Rows from block 9 of the image encoder, named by matrix and row number. Each number is 50 + 10 x the weight over its row's rms, rounded and kept within 0 to 99. All counts start at 0. After the name is the row's rms in percent of the matrix's.
# mid20: scale 3 3x3 conv (encoder.blocks.9.mid.2.0.weight, 72x72x3x3), inputs 60-71, a 3x3 kernel for each
mid20.0 101:51 61 53 52 58 42 42 68 42 43 53 41 51 26 50 57 42 65 59 54 55 43 41 49 57 55 51 53 40 24 43 59 33 59 52 54 52 54 52 41 62 49 57 69 50 55 46 41 51 45 34 55 61 40 63 53 72 48 27 67 61 49 62 44 46 52 40 58 51 68 47 63 40 57 62 55 31 71 47 41 62 54 58 54 42 51 63 49 65 43 39 65 50 55 40 54 51 61 38 52 65 52 43 58 54 60 28 44
mid20.1 100:46 35 35 48 46 46 67 51 53 48 44 54 48 26 47 50 41 49 56 52 49 45 51 47 39 55 33 45 57 58 59 55 44 37 51 57 42 55 46 38 43 42 53 36 60 51 49 56 57 68 59 53 55 48 35 45 56 35 61 64 46 44 57 44 38 67 49 48 49 62 52 32 49 46 31 43 39 55 54 57 31 45 42 35 64 50 36 55 38 64 48 51 63 55 56 44 50 43 41 70 67 48 60 68 48 61 61 49
mid20.2 102:50 50 40 33 57 48 57 42 51 56 32 28 49 51 59 32 61 57 32 41 51 42 41 63 69 53 46 47 58 28 30 50 46 56 63 52 36 64 40 38 52 63 45 69 47 48 30 47 50 65 55 57 41 61 32 37 50 57 55 61 42 43 55 33 52 55 38 57 52 43 45 50 54 57 69 54 57 64 51 55 52 53 51 42 37 40 48 56 52 62 56 56 57 59 72 44 39 46 72 32 49 32 46 47 37 38 42 41
mid20.3 098:45 45 56 48 39 47 61 57 48 37 27 55 62 61 47 53 24 53 76 61 32 47 48 57 40 56 59 49 60 62 57 62 56 55 59 26 43 40 49 54 57 71 62 57 54 39 56 42 60 80 51 48 59 54 51 71 46 56 57 29 66 40 56 55 36 28 38 54 44 46 48 41 55 51 50 64 37 39 60 54 54 46 54 55 54 37 40 43 40 42 41 58 40 61 63 45 47 67 49 60 44 46 50 36 47 38 55 47
mid20.4 100:39 49 45 45 53 45 44 62 48 47 49 60 56 53 37 34 51 45 42 62 44 44 60 46 49 59 49 65 48 36 54 39 52 52 42 55 48 23 56 23 25 34 45 45 51 58 64 39 51 44 58 41 31 38 43 61 45 65 64 60 39 52 48 62 34 58 52 47 50 43 42 49 47 62 44 44 52 66 34 32 45 39 44 60 52 33 61 25 52 40 51 51 28 39 64 57 35 53 52 62 41 48 59 48 50 32 55 39
mid20.5 101:60 40 61 52 54 57 50 39 61 51 62 45 42 48 51 57 57 56 44 57 43 50 47 33 57 60 59 50 56 48 48 59 52 55 42 61 48 43 51 42 40 48 58 46 48 38 50 51 63 51 57 49 49 60 30 58 63 36 65 56 48 54 50 52 44 43 63 33 48 58 45 51 35 43 55 54 55 46 38 49 44 54 63 53 55 39 55 59 37 57 54 61 61 40 42 48 47 38 52 54 44 42 65 37 41 63 54 46
mid20.6 101:59 49 51 42 41 44 50 21 40 52 53 56 59 60 44 45 63 33 40 51 41 64 64 43 66 54 55 71 42 64 45 37 33 55 46 42 32 53 23 53 46 46 64 74 29 56 38 28 61 27 43 50 54 50 69 59 74 64 58 70 70 44 53 43 35 60 46 58 48 53 27 49 44 77 41 58 39 53 49 56 51 50 35 41 47 48 60 65 52 29 52 56 46 50 38 47 38 45 46 43 55 49 45 36 46 39 44 40
mid20.7 100:52 32 61 56 44 56 41 74 69 49 39 70 60 65 55 62 43 40 55 53 57 57 58 65 55 57 63 64 51 41 41 35 50 40 37 38 59 56 52 76 57 50 33 33 41 41 48 59 40 71 43 62 40 57 46 40 50 43 53 53 59 52 67 65 43 51 50 43 41 44 47 66 55 47 44 45 46 50 57 45 47 46 37 41 49 51 55 21 50 58 60 47 63 75 44 61 56 55 57 40 31 53 43 47 49 56 49 52
mid20.8 101:61 50 44 62 48 52 57 62 39 55 65 45 49 46 56 68 53 31 58 69 54 44 59 54 46 66 67 20 71 56 38 67 47 47 69 63 57 45 48 56 59 53 53 57 34 35 63 40 32 46 64 37 46 55 44 63 33 35 47 57 47 58 47 47 40 71 54 32 39 54 48 59 33 41 63 29 50 55 38 54 55 63 35 51 53 66 48 45 36 59 48 67 63 45 55 44 57 55 44 55 44 27 50 56 24 32 49 37
mid20.9 098:64 47 63 61 63 43 44 61 53 65 35 55 54 53 53 61 37 43 40 70 53 72 35 51 57 42 49 55 63 65 34 73 39 56 32 45 64 51 47 49 48 55 53 39 51 74 52 52 50 52 45 57 56 45 42 45 47 61 56 54 57 59 47 49 45 48 45 55 55 69 51 58 57 44 36 52 50 44 57 31 46 54 49 56 50 54 35 44 55 34 59 50 44 67 47 41 61 50 48 45 54 57 58 61 43 38 51 42
mid20.10 100:68 29 64 45 41 60 49 55 41 29 39 54 36 32 29 41 47 55 48 60 50 57 63 46 60 66 60 48 39 43 38 56 62 56 44 42 50 52 43 39 46 41 61 42 65 59 47 36 58 56 45 59 49 52 60 57 52 43 41 67 40 57 56 58 48 33 47 42 37 54 41 48 55 49 39 62 36 47 39 39 48 48 39 54 55 53 30 42 71 44 38 52 62 60 56 39 59 56 44 24 54 46 31 45 37 60 56 34
mid20.11 098:45 58 62 59 67 62 52 61 69 55 37 43 62 46 34 49 40 58 46 71 46 48 54 38 45 52 35 48 44 50 55 39 52 63 63 59 57 46 70 43 59 40 44 44 50 39 36 56 61 50 46 54 39 34 39 48 35 38 48 42 44 41 31 48 39 49 47 43 28 45 60 51 55 50 45 53 49 30 36 45 32 57 63 48 57 15 74 59 60 55 54 59 53 48 47 58 46 47 47 43 43 37 38 54 39 50 58 44
mid20.12 099:49 64 61 63 51 54 38 41 42 75 62 44 52 54 61 50 55 57 56 74 42 55 53 35 56 55 45 51 51 53 49 34 47 62 65 43 45 42 63 56 49 50 52 60 59 34 69 50 60 45 38 58 39 50 47 54 43 56 62 44 62 48 46 56 67 55 75 50 68 57 52 64 60 54 40 62 47 46 63 51 45 55 49 56 47 41 49 40 40 39 49 50 62 53 34 38 49 44 30 52 36 56 29 52 43 51 44 43
mid20.13 100:68 67 52 46 44 50 50 67 38 43 57 56 49 49 27 50 58 53 56 39 38 64 20 42 28 28 56 36 59 52 70 52 48 52 45 38 47 42 44 54 35 56 49 64 45 65 45 35 47 47 51 55 54 50 43 51 51 51 41 58 45 37 40 46 59 55 44 63 57 51 39 53 47 62 55 41 28 61 45 43 44 51 47 55 49 59 54 48 52 56 54 65 49 29 42 39 49 47 38 47 73 78 53 62 43 29 55 44
mid20.14 097:49 55 39 37 50 64 49 40 48 35 57 38 41 61 42 59 58 61 45 57 48 53 56 47 44 48 55 57 56 53 61 74 52 58 53 34 53 55 49 51 34 60 61 43 46 71 38 43 41 33 59 44 44 49 28 36 54 44 43 65 49 49 58 40 46 41 56 28 33 45 45 63 61 62 42 56 57 54 41 28 52 41 45 49 52 49 27 36 57 52 40 45 52 50 44 52 70 56 42 46 59 57 56 29 64 67 64 41
mid20.15 098:41 56 47 43 47 50 53 53 43 36 48 60 31 34 48 55 54 41 53 55 57 61 39 51 45 55 38 56 51 45 46 63 59 70 53 47 60 51 67 39 39 31 34 43 69 52 61 40 44 52 45 54 59 49 39 53 47 47 52 50 47 57 63 26 63 42 56 47 55 45 62 51 60 60 47 75 59 38 44 52 41 46 61 40 27 66 37 52 56 44 51 58 56 73 40 54 50 48 51 82 53 68 61 61 57 68 69 55
mid20.16 096:45 59 54 46 46 44 48 39 49 49 34 47 55 55 55 42 32 52 60 58 53 45 48 53 73 53 55 67 55 55 53 57 65 38 49 48 18 51 59 50 48 58 47 49 39 48 34 58 42 51 52 59 47 65 57 67 27 52 58 39 61 43 46 37 48 35 32 49 42 55 40 49 52 48 53 31 62 67 34 63 51 54 36 56 44 47 58 49 49 55 40 56 55 31 52 41 41 41 44 45 42 36 49 34 37 41 43 29
mid20.17 099:45 23 37 41 52 46 47 44 43 56 45 50 50 60 58 56 46 49 30 50 46 60 49 49 29 65 63 50 48 46 38 67 44 59 42 42 53 44 49 45 44 69 36 65 64 41 60 45 60 49 58 58 37 49 55 48 43 60 76 49 50 58 62 47 40 54 45 39 68 56 30 56 58 51 54 41 53 67 41 66 61 43 59 47 35 53 30 32 69 48 57 35 47 55 53 48 50 46 49 61 54 51 34 26 44 52 52 70
mid20.18 102:30 29 54 60 52 49 38 51 35 69 56 39 45 57 48 58 59 46 68 50 46 62 54 43 69 45 45 50 38 51 57 61 50 46 38 43 54 39 61 40 52 45 60 36 63 61 62 45 56 45 50 62 62 54 38 57 50 33 45 60 59 30 55 45 58 54 56 43 40 33 43 50 32 41 45 43 57 57 45 52 64 39 50 62 53 46 45 48 43 36 47 48 61 49 45 46 52 61 62 31 20 35 48 42 46 58 40 47
mid20.19 098:61 41 52 39 40 41 52 55 35 63 66 69 50 61 40 53 59 52 38 58 70 47 48 46 52 48 66 25 45 44 36 39 59 34 53 43 56 62 54 45 47 58 56 43 44 60 53 75 43 50 45 47 54 59 46 41 23 29 57 61 59 55 55 52 46 60 40 53 57 62 56 57 61 49 44 59 69 55 60 55 38 38 52 46 65 67 47 40 48 59 50 53 61 44 63 56 53 41 43 26 28 50 43 55 40 33 28 35
mid20.20 097:36 54 44 51 35 60 49 71 65 42 48 50 46 39 46 61 52 51 61 49 63 54 46 52 45 33 46 43 55 40 56 54 35 39 37 56 68 61 62 70 63 60 77 43 57 43 59 32 40 51 74 35 53 53 46 43 45 33 62 43 54 53 38 69 66 55 64 56 51 55 61 51 44 38 50 37 49 30 32 61 56 48 42 52 62 48 52 59 53 49 46 25 60 72 59 32 47 61 70 46 35 41 34 35 49 43 43 57
mid20.21 103:35 53 58 53 48 45 50 58 62 41 32 45 43 69 50 48 60 71 58 44 47 43 36 48 49 59 53 45 54 44 52 60 42 35 49 54 48 56 52 49 53 59 34 52 66 71 41 50 47 49 48 49 33 52 38 57 38 45 48 53 52 38 43 37 37 43 47 54 45 54 39 44 56 49 27 42 45 73 51 49 30 58 52 56 32 52 39 45 44 43 54 54 42 56 46 56 65 43 40 54 71 43 55 41 43 48 44 53
mid20.22 102:40 61 43 47 44 47 56 38 59 49 45 53 51 39 47 50 52 53 49 54 37 56 40 33 45 66 70 57 48 58 57 51 37 70 42 53 57 65 56 54 51 56 60 59 59 40 59 52 68 50 35 55 33 60 43 55 52 49 45 53 64 43 62 44 44 58 44 40 30 58 44 40 37 57 52 58 30 60 59 37 53 36 48 40 60 41 47 37 44 41 48 46 52 52 28 43 53 52 47 38 49 54 62 57 60 46 47 39
mid20.23 099:46 39 51 66 63 70 51 51 52 32 55 53 56 52 42 52 55 54 30 58 39 41 50 61 33 53 61 54 57 42 47 42 58 49 48 49 29 51 61 58 56 66 60 57 43 30 32 41 57 54 58 67 60 55 37 42 68 60 50 56 49 62 58 37 49 52 34 59 47 43 36 39 41 38 36 50 58 59 62 49 63 48 56 48 48 44 55 25 51 64 51 49 27 41 64 21 46 61 59 62 48 51 48 64 54 35 78 60
mid20.24 101:32 66 62 32 46 33 38 44 39 68 50 32 58 50 37 60 55 42 56 52 69 51 49 38 51 47 60 55 53 59 67 54 52 50 68 53 54 47 59 50 40 59 48 37 39 25 44 31 38 62 31 47 41 40 42 59 45 62 67 45 50 30 52 43 40 75 38 50 45 70 56 43 55 61 44 74 57 41 59 43 42 49 71 61 53 59 44 49 51 43 47 40 56 54 47 50 38 51 59 42 43 34 34 55 52 38 45 53
mid20.25 100:60 44 79 52 49 53 64 49 43 73 35 47 42 56 40 38 64 49 63 51 56 57 42 38 57 50 34 71 67 55 63 58 59 50 42 53 46 38 52 37 41 51 52 58 42 57 62 40 51 24 59 63 46 28 34 52 41 39 69 42 44 45 42 44 51 48 51 46 48 33 46 43 57 54 49 48 49 62 41 70 43 42 62 66 30 39 38 49 44 54 50 47 59 42 48 42 45 38 51 47 52 68 71 41 46 49 51 50
mid20.26 105:51 71 51 41 50 68 50 62 59 56 47 52 46 56 60 35 37 51 68 52 47 57 64 40 69 72 63 61 76 51 50 56 48 50 66 53 48 45 32 42 45 49 27 59 39 44 46 56 40 49 62 39 48 51 41 68 68 40 62 58 63 49 40 44 45 55 60 37 59 39 31 50 46 44 50 48 38 58 65 50 61 48 61 51 62 54 50 42 62 43 30 51 59 48 37 60 58 51 58 52 50 52 62 61 49 41 44 60
mid20.27 097:55 39 50 44 37 54 51 51 32 48 26 33 45 26 36 38 40 64 56 53 38 66 65 41 74 54 60 59 68 42 36 59 46 69 45 66 36 42 63 30 41 46 37 61 57 63 58 31 63 55 52 53 63 52 48 35 59 53 47 50 62 55 55 65 55 45 49 43 41 51 38 36 43 60 46 52 46 61 53 47 53 45 59 65 36 35 36 63 55 46 42 50 56 42 51 37 63 57 57 57 55 35 45 37 42 60 42 43
mid20.28 102:45 45 60 53 59 68 55 46 44 71 44 49 69 30 46 54 43 66 47 46 55 62 39 51 65 52 61 50 61 42 46 45 47 51 59 61 48 40 48 53 49 57 57 65 74 58 51 55 57 33 67 36 44 56 48 41 52 44 63 68 56 34 60 50 34 34 37 35 48 58 58 58 69 49 53 46 54 64 59 44 60 41 50 52 37 23 58 42 53 44 57 47 48 49 38 32 56 34 46 46 55 54 43 46 32 48 43 33
mid20.29 100:59 56 60 68 48 58 48 70 62 55 43 33 56 59 49 46 61 59 49 41 38 51 48 41 86 54 56 65 52 54 49 40 42 54 45 44 43 43 31 66 53 68 46 61 48 44 48 27 71 62 51 60 45 39 57 72 41 31 47 60 81 54 52 51 43 50 46 54 45 44 45 54 43 48 49 24 48 39 49 59 61 37 46 58 48 46 35 34 47 47 41 34 42 47 52 42 38 56 38 57 53 48 47 51 52 44 42 55
mid20.30 099:59 52 51 38 65 44 43 36 81 55 60 54 56 42 56 46 42 66 55 59 45 52 42 34 44 59 62 50 50 56 41 56 65 44 55 53 68 50 56 54 44 36 53 30 43 53 42 37 48 54 49 42 47 65 43 65 45 50 48 52 40 63 58 51 44 46 53 42 45 53 41 36 59 47 44 43 52 69 56 56 49 64 51 47 55 33 57 42 54 38 44 54 39 51 46 43 52 36 49 37 65 62 41 62 47 43 49 48
mid20.31 104:39 54 47 37 50 53 54 44 45 49 79 59 56 53 44 43 44 35 47 40 53 38 57 51 32 45 39 61 48 49 38 40 35 54 61 55 59 31 46 65 62 61 67 27 55 67 53 71 51 69 44 67 55 42 45 64 63 50 44 63 37 60 44 35 38 62 51 44 42 40 49 46 49 52 62 48 70 55 42 41 55 45 49 52 44 61 48 26 58 47 48 54 57 42 47 54 53 46 64 43 34 28 35 60 38 45 36 51
mid20.62 100:52 66 41 53 54 51 57 56 49 69 25 56 61 40 41 38 54 53 68 57 66 78 62 56 63 64 51 66 23 39 67 48 50 43 37 52 65 39 43 59 52 65 63 50 63 69 52 44 52 48 47 63 59 63 47 49 31 62 46 50 47 59 57 50 52 39 51 46 29 49 53 41 62 56 21 50 46 46 53 50 43 48 46 45 38 35 37 50 40 46 37 39 52 38 51 60 45 43 39 52 49 52 49 46 48 39 56 35
mid20.63 103:66 58 46 53 64 57 37 52 54 50 65 68 48 67 47 52 50 40 44 56 28 44 65 77 39 60 50 67 60 40 59 53 52 42 46 40 50 60 71 57 72 49 47 56 46 54 55 64 53 68 54 56 48 46 56 64 42 57 66 43 54 44 58 50 49 52 50 54 44 32 56 47 61 64 54 55 57 57 52 33 44 45 62 22 46 51 63 56 40 48 43 59 36 50 64 52 57 38 51 48 38 37 33 42 46 33 53 38
mid20.64 097:32 38 51 69 45 45 70 49 44 53 54 33 44 44 43 49 51 59 37 59 42 62 66 42 60 35 44 73 53 57 40 47 40 42 50 42 43 40 49 33 46 53 43 38 59 65 50 33 61 45 42 32 38 63 49 52 52 38 75 50 59 54 56 66 33 47 58 44 57 59 54 43 28 39 53 50 47 66 49 47 51 36 64 40 39 56 57 53 57 48 47 75 44 21 29 55 50 55 60 61 55 39 52 29 40 66 40 42
mid20.65 096:44 51 61 44 56 63 43 32 49 54 54 42 44 63 49 55 57 34 56 37 51 54 74 67 42 66 62 58 34 56 60 54 59 53 42 58 43 53 59 42 46 42 55 33 35 34 47 34 49 43 56 82 65 51 59 40 45 38 52 38 53 48 50 44 43 74 49 64 60 54 42 38 45 51 66 51 59 56 39 51 70 60 46 52 59 63 47 49 21 41 57 62 75 42 54 56 38 37 61 42 55 45 63 58 61 58 44 33
mid20.66 096:82 55 68 55 39 67 66 66 46 45 48 41 57 51 50 37 40 64 56 49 45 50 49 47 51 42 47 56 61 61 55 51 61 47 39 58 53 44 44 32 58 54 48 56 61 44 48 51 51 53 50 48 44 64 47 46 58 37 63 62 37 36 51 50 61 49 61 47 59 49 33 54 57 24 48 41 50 32 25 48 56 46 50 59 57 25 40 46 38 43 66 45 56 38 49 51 48 52 34 66 30 56 60 62 42 49 41 38
mid20.67 101:44 54 34 47 41 58 57 50 51 41 36 52 69 57 36 64 43 67 41 62 51 55 47 58 45 50 56 51 51 55 56 50 46 63 53 61 49 41 39 61 57 69 43 64 23 44 58 45 58 45 43 49 54 39 61 56 42 53 59 45 50 46 59 35 38 57 55 50 56 46 39 51 47 66 62 43 44 49 56 49 64 55 37 59 44 60 47 44 46 52 46 49 38 37 36 48 54 59 51 47 63 56 65 63 70 38 48 51
mid20.68 101:64 57 59 52 45 58 62 67 65 46 35 49 55 36 38 48 64 62 43 42 52 48 35 58 69 53 43 63 39 54 54 40 51 54 37 57 65 36 55 66 60 57 54 63 81 35 57 52 51 46 44 61 49 52 31 44 57 42 40 56 34 47 66 53 58 54 56 62 44 41 50 50 41 30 42 38 67 38 38 49 39 59 31 52 49 54 51 47 51 52 51 40 50 49 50 42 48 60 39 42 46 60 38 53 37 34 43 36
mid20.69 100:50 47 48 50 40 42 53 42 44 49 70 55 52 38 40 44 45 39 41 60 42 37 63 63 48 47 54 50 51 31 51 53 47 48 61 45 54 67 73 46 44 54 55 52 51 57 57 63 38 40 45 56 39 33 58 45 57 54 63 55 40 53 35 42 45 44 41 48 65 40 61 44 59 60 61 50 59 49 42 55 38 39 46 55 56 79 50 46 48 48 49 49 52 64 54 58 50 34 37 46 42 50 47 51 41 64 35 48
mid20.70 100:55 53 51 57 67 55 51 60 67 50 42 52 59 42 51 36 55 44 51 55 53 62 46 43 47 59 40 42 35 47 60 54 50 65 46 62 38 41 44 49 45 65 37 56 51 43 49 55 66 30 55 51 70 57 45 48 54 50 47 70 50 57 47 61 56 33 51 49 38 47 47 34 43 48 44 41 55 54 66 70 46 62 48 53 56 47 43 56 53 69 56 48 64 49 65 46 57 45 57 49 61 52 49 69 58 62 43 21
mid20.71 098:40 54 36 44 57 49 53 58 45 57 78 48 46 42 41 60 51 40 41 59 60 59 60 61 46 64 44 47 51 52 42 75 59 41 41 19 48 59 63 45 28 43 46 44 65 49 46 46 49 56 40 68 63 45 55 48 45 56 49 40 48 50 49 54 47 15 48 59 44 41 31 42 38 54 62 52 38 45 55 46 42 71 38 51 63 54 55 57 53 57 49 53 47 50 54 49 38 49 40 54 64 32 43 41 66 71 51 57